Weights of a small image captioner.
Model: 64-pixel images, encoder arch vit, encoder activation gelu_tanh, encoder patch size [4, 4], decoder width 128.
Data: trained on rendered roads seen from a driver's seat, with toy cars, trees and houses, 36250 training examples, 8.8 epochs.
Rows from block 4 of the image encoder of a small image captioner, named by matrix and row number. Rows with one number belong to one neuron. Each number is 500 + 25 x the weight over its row's rms, rounded and kept within 0 to 999. All counts start at 0. Numbers have three digits each. After the name is the row's rms in percent of the matrix's.
After each neuron's rows are labels from the 100 images, of 14976, where the neuron reaches its highest value: "peak on" is the class under the peak. Only what is clearly more common there than usual is listed. The data: rendered roads seen from a driver's seat, with toy cars, trees and houses.
# fc1: MLP up (encoder.blocks.4.mlp.fc1.weight, 960x160), inputs 0-79
# fc2: MLP down (encoder.blocks.4.mlp.fc2.weight, 160x960, transposed), outputs 0-79

fc1.99 130:492507510464517522495475478483491474475558488514485501505488501460499490474477507502477560519502483466513482505520480509508527527464513505485510504513519496468540552507489503513509504476527504508506501470529482495486490441465520442521500495
fc2.99 132:440495416492470501540452541505564495500529537497553463505471538524518479511497514484499458521494519501559501532517477487503488519474515483507537500511519511504504483472483508522494498503498435478473517519523492467514527535482454553466518496
peak on: verge

fc1.711 076:470498475542467505503510520521470466460519497498491478528540496532494486489533472525483516496471472485500477499507514531445503507468495524533477542477523454525522507489501518484528497497477463507519514503553442490504517485535503500483486498
fc2.711 074:535466485544473491507509468489519545481470514488513482544487487466499462462487500521488513494502558521468502484503512492465493528496471539520453527505517510506502495525465558488547523451516502513517517504494474520446482541517525542511535494
peak on: tree

fc1.14 104:510478454529535494499510515528472509482488502486510491538469480487491497489522507510504473478444483515529546508522498515495525526497531509489504542474499520480516532500526453511505513456474482505498559472491501472534532491479454479491483528
fc2.14 116:463520499485507496480514483490525519470462516488484510479509511475504549513477521523506482502460518464508459486522512513507550493473455484480489482484482518533494471507533524523512521545505460534473459499477435512464482505514484532512533554
peak on: tree

fc1.527 075:495473527439482524477507488497522534491480491542503466506507505574534522481481503518474446555495507532538460495494505461480501570517482516482495546491499493492479516457510463542514512525536518500518500502501523575492519484507507509478475515
fc2.527 079:520497491472495504507526578504534486548483523519502524501464519488520457530504507502481474437446533490488524476512489447511508485490519530483542539469482518489496494498510503465563492495498509452503509527495508463479501504526527489510505522
peak on: car

fc1.265 076:493516450502482458543481429502449498486510458549521498529525530516494461476502500515509502497458523492474474494516469503507525458480452512557452441492535486451538493479505492510465461460504520517535476483478459463510533508501455496485523514
fc2.265 077:499504477497459527496495495532455497519466531528486487441468479536502484516492491515497467465495512519523510499512508515496483524492507485493500464493546431527526479459553530500492480490511514501489497501513552514539485519564535497514507504
peak on: pine

fc1.727 147:489495500504484512496550516505516450476552528534528497497491514464471464508567520525436479505521499505498522469472506526505480512513464532497506505491474498534478468511479495469510527489535536502500520474482540474503498474460444508504472494
fc2.727 147:475508505497488494547471539523490502527515463519485503462558470520491462511511470501501474494489472476492530490469479473500489522475487504487491486512492505547530487484514505484537497542483482504492509432536539504480496506505498505510486459
peak on: barrel

fc1.343 049:527473561542504504513480490552495500548547494536527518473489499516522516493508479490479496515477461522503515514511485512546490491456489505554489491485465540488493548507479526487526489537479523502492506503504523535481493474500496501504491525
fc2.343 047:467530505533503463501481502509508544466537496436500489494512480509498496479514501464507495468485511484486508536530471545504452480543517504495465493506511434477500483510468491482511505524525522475511496493476497513491495518501542491517481488
peak on: truck; house

fc1.337 162:460547421458507496492499518484481474485468465466463544515515500464474508531489471489531526533514538472506499483487483458528495486493469515505516482461541500525499546495514501487479489475485521528511464476524487565543472483483514503530425521
fc2.337 180:502495468516454480439462509488463504520475485479550491464533514555505549482494469482514462497529486451472531457474532459490580508520476533506540438492493530507522507493498508465491505486470517490524505509532542490504492501464506517514472515
peak on: car

fc1.370 070:528503502554489551506565502515509469546468489477520481513455544512507443548477520512527507470528474498530467473477517521487486564520493498471495460477498469489510492499447464471474456495454451498493463466506472480525486468474525511497536515
fc2.370 065:522478501505472509477494540485487502518500496497508480527519513429467516473475530530489481477541490513509488521484458523473513499480501511526481467423531509448525521486467516511488520504486515476507519523458514473522537531478528504523498491
peak on: pine

fc1.153 099:520491495545485510518473488538474469523495506488475494460506519543445478545516482475499492482542522545525442527534488484513532515502508517490517527471482475511499491470501531482562489512504527470535502509515483487498512499540484528434519529
fc2.153 103:509464502462525506519501487515515499477515471471510519453531512477521506538504505500507468498488512495496555516506484519501467457521532530490470459483523462490461471504478470501527448544512545504480542506499528485495526493493509515508531476
peak on: sky; truck

fc1.313 094:507521465501494506501495513516524493521491507495519498554507495459576516522570484478493492529506503526534464478490492469492521513526511457472496516442504560502480478493536515544499511510501499481527464523539491521541533495518483506464460536
fc2.313 087:515562540508472494475478512508492448485490492501491517468458500532483518520483497490475505527493551506535499500485548539508528513528494536495528498491486475490499553514542475498532542518498465496548491489477504494524508502506477460553530487
peak on: road

fc1.174 128:550501517511532499491506500477518518515520476491473554522493453463502490488482540459520510493467519516506465486481522494484447493515506509506489497488483532479511485476497478522504499531478432442495470531496500480481468503467499516513470523
fc2.174 123:494497578496513517476470544525499458503495438495514513499520486528518519493516488485511502493498497475498577493501523508499521515488493506499493494504515494512504491503538512514516517459468512498485479503492520488481508503473502498468525525
peak on: truck

fc1.331 065:491538489519517522498489463485470519500518509466499511501522482528470523513483501541539522495542509525526468522526490462453515546517511494502448505496516491474518509531481494550469530479481469509568529556537516519492468475473517502502487517
fc2.331 071:463501512455493506479498436480459486470478507479494485473464477524485476470532523506509496521532503527471512507472481490487506538520504494502479511486514478471514510491535510484493504542510533463520453509471551498479506481543528501536512498
peak on: car; dog

fc1.505 104:524517491474473497485513533514519463516529521452497484468498463548496503491520523523494511512480516530528458543518461517474543474499515516524452482515518490497493478466512488482497556550506531528525507461480500512553509505524499541526527508
fc2.505 107:518511481484512490520532486535528485523516497525492532508525496454529511507500493535503509480504529469540527494541501490515450477476535474483497508491466488477514481530481529530488480469534487509490452538474494530495493487497559485484439511
peak on: pine

fc1.135 062:513518572485514471524498508519503496484481522501508502472483495503489496461479551531515527488495476511507533525546509456498506461493494501498518498464553489521490463497472493489493512459567478538537535542509456501505508495481533499476500531
fc2.135 069:494482492515494514492521498509536500543518484485489475464461477471512490482481444470541540475483462504509476484496511511516514533524534486486443519512527511453497494485495516485551477534471489513458459489514532555498460495469566501507544478
peak on: pine

fc1.714 121:536547483494527498525454465554499501511519504495501512451482574523464509512526514445514494472488517440525509508447469471518491512495461471516482512459462494495515497510514504519539509492465446482496506480503481473519484536497533489491474513
fc2.714 111:477526512532469517478512529471565478497510498520468530509536484494514467492501507516509486515465474479475462501516486536539495496520502498482528471515533490534500508497510539472530470533517513457501478473513452540467448526509471539540535505
peak on: verge

fc1.149 080:484487560502439478543494497494523480469493469480515489481471458521486509480481516528477520502493498525541550478538472468522509476517494458507484478456517494506497510514514488533510517469517496528520503534551438547489473472442549532489489562
fc2.149 093:508476491512508513531537475522538527514514518450487450485479475495542477521480433470503526485474473490513515523517514497538504519521491460500474501511515505541491502511485532493475459543495476480469453510514482543508494489478520473506534481
peak on: truck

fc1.70 107:475501534533525540521489488496477462505488508523461531541516451500488543467553518492511506497505455499514512496490520490539559474483491453525518505502539526493487513492535529493460541521469487560469523474487509524472488511490471455538502506
fc2.70 095:520503494522511425455485509482473538533490502530516495526510573528485475489466488490521460476461512481464537495527503501494505503450507490449483513551509517490545479537500491510460536512498499447473513515515504492500470494499525529504454477
peak on: sky; verge

fc1.258 053:486503451490491516492473523444476493490499507526502495501478451506462487539501483556561532494494496520480494456501519499457518513479487505467483488485478530500484508496480494537521544465447479485579493522508498504472456511473540479504489526
fc2.258 060:495503446502492500497463492497506515464502432483517487483478472499475518483495478508490541490477492517480484517487469519538493514526502482484486533517533477464511521528528504480485528535476487502513500497469556488482511509511524511512517482
peak on: car

fc1.249 071:487515501555519511532501527478490493528494463509516508523532463514501473495490564515438503527500489474502502561515547509514498470547483541527456540515460538493510484516534524493541539515512502476490506530489496525480499493563481496515514474
fc2.249 080:546464538480487485506479529478514467460485531474543509480511505541515473459486465515510505490497549513457486479463504523527518517457497497541463486491505493491540462519477470523535505522514490498510465486525462477507520491551491488501490533
peak on: tree

fc1.75 086:508493501503519511505474511539548494493511496502497482486496527495515474529554543513506548490527469573493550518488565516484510530512471504493528515475546506508518487507494514479496521486475496530502509523517506494508534534554496521484455531
fc2.75 090:476523479513486520519507517512513494525476468466524480490529518506471493499484486552439499488491487515456462492518463479500453489513505499500497500501513500470508510461523508520496523495529498470468496548521479510500482449487532494474513496
peak on: road

fc1.178 049:445453509523529483474460530539497487522499495488519494561513472499504500450443523507519475480495492466513513550488508500502464507497461482490504502485478529500545495512495516509479537458520501532532530507476509481497498518542462506573508509
fc2.178 044:531482537538471505490463517506469498468479458542500501458525471455477494499484498514477498449474529507527478466513473522542517498471514510468475484559521469510523444518480497509497513480501451489476521505497510439518461467511529525477503505
peak on: truck

fc1.107 079:504499505472472505529537505542451477496491439448540540486486516520506486522495498510483473519509458495503491502520465522501531557509514521525505473488531563547494506486493506517493518533495484520535486476520539482510507472509471484516521519
fc2.107 077:533473513510507493491530498475483484506493467500531486458512525472479482521524515504478495504545516528518492506472485478499546483477500484488483488471520500467528521505452496492496472489493543509484488527442511462492555516475475546517464513
peak on: pine

fc1.472 084:520495479526525536507464499496543500506497504471507505501517531516501500471505516502497489550487491471488491525538469501443485471517505475484475506546502467552494520506507422517551497496477468496493514480551540497478502467504474497486467522
fc2.472 082:480537492487480457531476511496496511507512527485443495493523500499459452502502486483479515486516511545499467475480544513482499513503479472498469474515512466504479506498472493481497439499471517471542512566490517519460511531493479481524506509
peak on: sky

fc1.255 030:483482501522499485544516490526496472501482523479509510534506527506478480503444515507499476475491466475455496583473499457493548502484501526534463488536535519502580486425504515572482504486503492471496514522439495501506474476513507506496510507
fc2.255 028:518486526481526535495493516492481544478486517504503484520491449500535535497479480540456507479465510547496525473479495534486520497557500475490517531493492460519493493482490490446497490528475499482501477491505498522484518501509526524464539518
peak on: tree; house

fc1.667 105:493533517518525499491517530473502452508499516480508493518533475486484500498457508495495529513486494481499522519489517482480561470496454518512498487501517514477503488535495520516546482489518503518545521497488497510471490488522441523524513495
fc2.667 115:519493536474519485463482494492529529541516504506487468496479534527504506447518492494522463473538494524464496506484495566492480463455505460519526506523496487502507488478446476485490495513517504526518471551514472493534540520489530540529495503
peak on: lamp

fc1.164 095:507490502496513517462548513528490521484474503510542444489515483489449508542492489495505545516521486508501523460520470532532532476500480508521522480489543530500530535561477522524479524493494511496465466516473525537487513491519513572499494465
fc2.164 101:499500505511493497517499528535550498418466449472488476531460506489456474508474507510494486501505497547526508528496493523503503512480537504511576485517519489541477469507515500498476493536463501464511517539528503499516534495492516525495473506
peak on: car

fc1.603 093:483519516540501505519480518471543519503507504479504537492501513557453516529530512547484493497457502538438482443503498504496494519485490525529459504477503459509474503517550499522497524516486491515543491521486490471537505492543460413512527523
fc2.603 094:509500560488513490452510483520448502457519513514531535482478492500508505487509450509487507509518499506459499483510495489453489486541516448579506528521462527538450525480489499535468481540510493519433523505520477514473485504526505536459501495
peak on: house

fc1.184 078:536512526516525435467481503490478467478536509520554512504511458506531508547492495500502492500488482499466525531456478502460498543515473517521469505539482499510510500505508517481481450491520513504521471504537514517530493519480541499484488546
fc2.184 077:470469532487481489523511503502492490497479486504490501518486536487475473507509495565525529469487516513559510486506530480517474475473515521503500472530528459503522439520484521506539511497528530465524473536549525501516530456473479483486494503
peak on: sky

fc1.635 087:472438507450486492496462500488521515497516476512473485457486503522535512563493532539485480540520538510504501533509505492491521498484484483487472490522497468503512521465460479500555486483535473487477497506530460524515456488539482508459490503
fc2.635 088:469482513490471446450512499532501457485501553501496484526481497489476468534491466482521502477484507519490517496468501506480535522510514522485533523491494554506474475505465510497505497501473497474513469520515503496483540499513558463503493515
peak on: tree

fc1.90 047:494517487517507530509483442535484523506503528516482507495496487447493542467494535488474481529463467546459499519527508533487508530530466540481517488495520505501477522471532544517501475495529483476493493464476483480530472484526493496503459494
fc2.90 052:485489512489518515509510476484534496498519485468500477504480539534525525496538458533486487467509527476512464492530539520531494535483506451544490517496508470512481490486475524509480482498476520528468496523490486500553530458515506502551520508
peak on: lamp; truck

fc1.590 081:476513507508453489475491539499509511483472496536482475499468513539506498483504502530492491485516504457500486483500517487476492510494471492506474530454497482534506498509530488482539523552492528499505460518519461495551519465433461440472548520
fc2.590 090:512544508530500479502473465498481513476468492544511510525484487517490561500484458504493481538550538508471508489495540475521510450514497543529472527519473512500497535508497481525485500504503452491451493512524478483473502514506530514484484498
peak on: truck

fc1.666 064:494510524503506513523511489480498501509518503507531494514498529477453496531501526510488481476491525504456520521467475533443482462537474509492491521528509499508458478502510491509548474527483524474491519509526491519529477509456500527482543487
fc2.666 066:491490474497527523516531486540518531498478534499566519495520481480519450508514433527478525538526515527514499502486511492494501516532452500511461482497493535507477513503489552454519500514479495527487519492513479490457503520498504525529528487
peak on: road

fc1.646 088:489455527503512445505508521464510479485519527534515498454501505518533488499548559486516507472497514517510500499455501511504552483508512509553522488477504505586517548494513504538530531502520509480512529531469485483518521528535509462474517449
fc2.646 083:475486546464516507496496529536490476473503515489510499478507495495532516495470509526512481535482495440521508465500522475507494474531479476538522505542454531464460473507539515508506471530502470537496485502492455492524518489489499497453567471
peak on: house

fc1.134 132:494462486485486498519552531483427497527487490512503539495534496497500470487492447492494498517507502528544502508496479532487461564499517529505504497475467546526503447489469443513495495456475527542498507479494506527480511487515515500522536448
fc2.134 129:539523512490501481518537512459497546493449488463508499496507469515504548538511495496492507492549496496483521526483544471469495472448456493520499498538476478482490521527508465465472513523491493532527526521511481480522504508522481507516489561
peak on: tree; verge

fc1.3 132:482509508552488518498479493529445468485507500503495492504531474509503515469456488489549498539491522463504476497524514494473487473463478512525536505512491558496519478467519515515456527490500533469510538488521487465504522491468490446513522518
fc2.3 126:500487513538468458475487507451535531528524496508531467502499527493561496462534458543512499464489529477489504498509513495488494507504523534485496500527518505505477477543509508506496505542491484479491509500515491461456487485499500536494456447
peak on: verge

fc1.712 112:533494479518471490481496451503525474492504513532509518528504519563521502504501501487528499518456471483458488486522466552481506469525504468497487462501484551442472529485498473467512549469488503515511524489494498480502450451479500475507494469
fc2.712 104:489518497503492488498493535477457531492509513481465517455514490481529504502478538534494499475458503458540481522475511473541450510475518477526494521505494478446536518538500539575530510523504535477534540503506525484525527494547512561503508525
peak on: verge

fc1.718 084:501506511428476493493462491522527516507526529520529535531514496492518502486518514518477494479467533488496478522444532552516515508481510481504472513491533492459518503528480552526490519527442509527524501507464519504497518496491525453512483490
fc2.718 096:479510474445520507486468472485505504472510514473459502479540501510495446478498535507481511502507455508490487521532522553501469521517513508470504487512474488519500478505523493501468452487508537509475549490474475529500490489507515506498471510
peak on: road

fc1.80 118:530460524525488480488525446493456467507476536458530495497467470511506525427500504489525494517488449504553514502540510475513544486496546518517493471506487505474485522509517473524465501460474491493434502475488492474527467487481474480490466471
fc2.80 113:465542486516535523481502505494530513510484528537508500524511494512487488529514508505487505475472488458501534487440476496478498506484516465491536477479487538504489491486502483538471532542499507472479492524518445480475478506471542510519516489
peak on: sky

fc1.677 085:492489499477514545498513527543500469484504466467506480518488495504527446494451495539477480486499502513502455550500477507522495465487474509536484494512501521493540516543507548516527472560545497526503478508492532519553480503520481515563506513
fc2.677 082:473544453490504487502521487525508500512536499493493530453474489469506481509531548521502545425507477546485470529522545505507450561515474506491505509510502488529505514498495516484504506526469485470478487474473493518485554484522510548494514520
peak on: car; truck

fc1.215 072:446537493485527544525500463512476497542534504478533512480460473519443485499537502516542489478466446518553511485536527505496548499534554503544501524468487521507491505470501484510511504489502471500509479452457489494517474504538485490502508510
fc2.215 068:460456495463477519510502473510519482495461519514512477477498496480500462512498490551502488493510504492498490503511521503456484499467513501538514498503517492494512532524545510471466477514447540482531478538503478508468517542487491545481472521
peak on: road

fc1.262 087:502480462510453453507487503499472491501506462489512433508446481496482498468514505507485481510466554500477471511490496491533504565490500527527447522509513515525512502473517503524535487473499502481508520531470489523524544472512509488463487548
fc2.262 084:492525468516501521503512507509531552525497505502523506499488488452506533500494441537474496441505483512479484479472533502463492509515515484470499508512486459542557492479475507445515492485489491523489543497519496455505521526500485507493531524
peak on: barrel

fc1.513 080:481491491535464492534489485474500428495492477523470486521445536506503490543505521520418496499503529518518505477482481511481473454521534508497543513502484509457518521491499470511523479466467467453477485506525499473526483566508462474502508543
fc2.513 072:530499502546478532494526504529469537532479471515564532502518507505485435496510491461548486499495475519450493492533465485499491507477525529447450482515458449485500524517479480495442516541537480494518525512475486502524485509531523498489495506
peak on: barrel

fc1.338 112:512500493470511482486495468482489474472506498508479454482501538446497511502465523510461466486510478496471490509480481528485482486474499526485495504471526479507521473447490480523497502494499506507508515474506507476494436477495488466465459508
fc2.338 129:432489484482522517502506497461501526485506489515489481503477506524493484511585481503501500471509515507518493473529507519554482576527480477506524527534497475488501485472507543477502505517510523490476470469464517480511495487518477468502490471
peak on: barrel

fc1.500 067:506485503484532459482489492500488505518538489463474448523467472480488446498483497476485464496477538518501538532481496485500522501499499492506516544457486464545480480509524487507501486466485526486498488492487479437511468496486540495449450509
fc2.500 066:479494530493500515501519480519524525531536511546480476477453426494524536476489508536495534479488467492522493490494484449543497528504530492499464448520517492482514463457476467510511514517521468484485532478500534497516458471518492488519544479
peak on: pine; truck

fc1.420 106:520494521543467524489500501522474451479532526508520501490499478510491537484519515486471454463514476473528502466512512436485496528504494521532529504532526491532538497537539508509492493568521505472458466501521519462504517501517509482442502521
fc2.420 105:496516522495494526513450483464498552488526484512472513564511532438506494445515493535545474502525552476515478515483475461452443485482526512481504519486485510464547520473471537513503498524505484483475489504520463558511537510493531530517475485
peak on: house

fc1.82 093:499552482534486493480472500535479463501487489474496465520515466486493487482521504462468472488501513529490515457529463400482500492472515494489494490505503523520479513430495461538506513470508492505474507496486529478485512464508505531496485488
fc2.82 094:463476533503464537529469520502506500490504496541448516514489522465521492558499470579528501524528510498436485531495538492537493491515523494485501507522484486499530459528497500472491536493501540488490559491506496488514459515499521510473490546
peak on: tree

fc1.113 109:500489524509466482518494511510516510547499511488482516491494477527512519510489537490506517574518492500517525463504477508467498516460483480503503519541442516511488483469529544497529483503475517499488489489543523523490503496490475505525477525
fc2.113 103:473491497512483505512513486484500481567529455551507527494489496467515465452477464501500495486492503485438508502488504480485506460519525498550489504498506508487508516471500508481503493486527485500525475580508474513454482502496516470485500508
peak on: car

fc1.644 093:538496519500507499473479480510538526455561512550507464503480465507568490512519554474511483515525495507481510504499490525493517538465495480517501512521495487494504481517486511502499509520517510500486476525520499504474442495489522540484534509
fc2.644 084:473451519525505492491481541511487501508497465450525495559499510506469473516497478495515518481500536512439535531483500530460482490522472524520508492516506519470540518499477479515553491509482523485514453498495484507507540477476526441458448497
peak on: tree

fc1.161 116:460524475463503470533532546490472492541544480519510513485479497520478484484455471551502521525534484495489516530453552481498474512502495447526498500515492512442555467483473491510494487512519477553523522503473490538473483472501492498506463520
fc2.161 106:514454491511504478488474495493502541478467496499537496526480527505529532539535503496484507530487497482496529510471507506492504489497468495490498482468530490537503515473524489479461506503530473515556469543528503495517535494506478498478515489
peak on: verge; lamp

fc1.274 075:509470537515486474473480500468484480510466497470518498454472540511500443569496520528531469494521540536544500523510498496534480502523500497466439495453472494490474472498502498509512445541482510478466509521506496543487462464495460492481491465
fc2.274 077:503480460509476482508480491504524464495453473457469499543495472507499563517480485510529469515488493482480535482478519490518471554497520512522506529535490448478488511525472483526512511517515491488498507521502493502499480510507531522489517491
peak on: sky

fc1.544 060:494507521531463506530509514481504459481544493496517562524532489535494505482506524553486516476521524510510534515505481451537527459510546535474465543520556509500513541513526481553520455541540501471509533477543465527510498514508487523438503537
fc2.544 054:499489543503486489499475503492573505544519515462503506485483515524524516498504496483487493472490538503460451539494541507479516488488499460469512495492485505488509493515496552511501518511493477520502493525478487531509569511511543513494510500
peak on: truck

fc1.586 064:483499479492475484500507509495504503517491525499486494465533510514468495481481539498495555537535524524480490506506515496520458437494466454474498495466478519455497529511503423503567463497477514493495460503469487520490495498472483498500565489
fc2.586 062:527507506479506464485488491556482481513505500522509514470480531479496520464495471499480487499517495474540542477507499543529509509482488503469487492522526496535527437533479535498488485495521514544457526511491472500509513525518540480533511468
peak on: lamp

fc1.173 044:469524485542492516467483495473470470473470518481506483504507465465436453532517495525484511481513496511516471506487490497533504501525511546485506538490469508507451474467490496478517529484496507489473530491466484464491493476450459484493514481
fc2.173 048:489516526482453492577469523494487524525499472469519501442513513519494458507469516514526492499517506507466490531480525478529465519501492477485492481499517465522527463492512464492553499500514477484475523433530527540478489542530522540521462454
peak on: barrel; truck

fc1.251 048:480468564500477475498474491505500515475546511478474488487493481479512533526476512524493532544517468539528498527520502515523526499516490498487470504496505517516473543514494485499526469442507515519498525459479495520518473531473515479478483518
fc2.251 049:497488478507468438517550492515536465510487505505516473477445511523498499498475457474521517518464481513530503518485471502511491537507509483528513514484517499469497456527499514502512485540499499474454504483507500501472503470492513541485520519
peak on: tree

fc1.305 099:523496532491479493478494467469460474513499524480543485469507443545512479426443506504526505510484521519512527472491500480511534525488499473472518430528503491507492491520531470472470540483487494501494511532500512479458497459454520493500500459
fc2.305 096:474481477506475516500499505527504539487524496530545508482497556472519479463545515497484495456476503447481498500532494512501474493486469490497491485538475536446476529516511487447515515482507537485520490499512476510485520514527531476498432505
peak on: sky

fc1.576 068:553518475499530507471536509489494479501485510466473464460522461513433548488458508517477538520520486508530463478503493528480526533486527514501499515500512524488503513542505490477528530491495527524467481486481493531476546514509511538532466501
fc2.576 066:507486522511500519516513532494506515477517497527512473522460544466516489464505519472508487557460499473472513511509456530488438471460504478497536464558512520522493494486533501512539510513483455470483521535492466506542501526482495490480513504
peak on: sky

fc1.217 090:482493527505481490509488498514508462465459460472514499518485450462521514477480502516517536503464511497494537466535490483507538454492534490463466468473498488549473512538493446537507558474495491484487477519504470474468442466487544543525514518
fc2.217 102:496520520493499512513518482481542508509503510459453485456466488493518484521517440480526520498483490461515514480513512467557504544531495448491471506502504504546507495524484544507509495536491505523467488489508483553474517495460515475526514535
peak on: pine

fc1.535 087:475477536486486506462500484524485501495502497460493523523506523487499465547460524476526465507518521532541475530468515465501545533495517515479459445497502516485520487465496457481480467485507509528506518516482511517472454470502478510507474495
fc2.535 081:536503535514509509575492479503534479494460463504490520455428544473476517545510497487494503523462520494449500487519530484509482460487494515495520466504499472515518499502480501533497484495482472481479503474494479463497552523448528499476508476
peak on: verge

fc1.40 095:497501511495499468473521535508526532562504540506508501520529536492501512521504485491488518550526529508472527480509489494465481547497472472522485486480515497481514474520475470514489514505491480554559479481496467486538503486530493504495473487
fc2.40 091:516481495501508450495553482496482545523503534465508507542487466497517474480516478515528515511475466486459507494507521484502467525487487499521486477489466486501482476486500498476476546502492469508480501501481510514495551516533473517500530480
peak on: pine; house

fc1.615 089:472498500536480524492502492536476562486493494527489484495531470496488515517487531487493509488456482532508534512514499510495554508497511543547511488482465524510520513514469483533481524502514507519499520537492498490438518463547529508477478473
fc2.615 093:472451468486518481474558467475482508444484474484516487533505511523481492542489548500530514480488513572521458507493486480504502518475495509487494525509482468511494489509500477512521495492445514524468541510505471529526513489527513534494515517
peak on: road

fc1.81 071:499491482513512572496535443523512518534516499499456446545478516490506506527534467485490468500504537492505527516495517481535482527504495494471546479496461476476468499509482478480489505490543503508511489507487497485507471482464498472500536547
fc2.81 070:482526508455482509507490524523503493506488490520508487463467533475541464489481475448555530483496459500451489421526446498525524495478461516494508511484506517551530505530503501499516469509473506539456554481515488519516508483497485562523491474
peak on: barrel

fc1.27 080:529566465479529518498470467478524464457500521538499498444513507524481466518467476526501538496513524492531482487483477507477472468515502478483460537525461512481499471486478517538503470430514503523534483518510525504512473498494475516484497527
fc2.27 070:484544468506492517514483455476532549506506476498481519447480554483508503492472478542535473540483526499464446493474509492471470489523500505478497489485503473516525519473492486522516529433452471504551505581504520474505465525468511493503509521
peak on: sky

fc1.293 131:494504502531484480504518538532499478506527449513511574546502507511524521511498486497515493490486465494444514480463476466535548535482471489449506503488482531486532492502530502523513492484507489545502484530488466507530501556485511467530486494
fc2.293 131:523456550468488480456534454549513487481482506523496496527482528440474505517514485516485498502502507507475536472503493546526502508484544480497491548492503501530550545525525527493472526453492489513533525511496483499490445495467515480484492499
peak on: barrel

fc1.631 079:527487470537463559506474484536536471526516509501472457526479543468494481514556473472465501551519526489455496500527476502511508514492528528513451499504477504490567491459477427488511525492500483519462503512516498492506502476478521476538498465
fc2.631 075:480523507545506507512500491531511510506482511519529452474518490481512495473489506449480542512511520519476502521510482514545489522513497470480518508494542496492519559492526502488488552490535476545462504468494564485508537524469504476530516516
peak on: barrel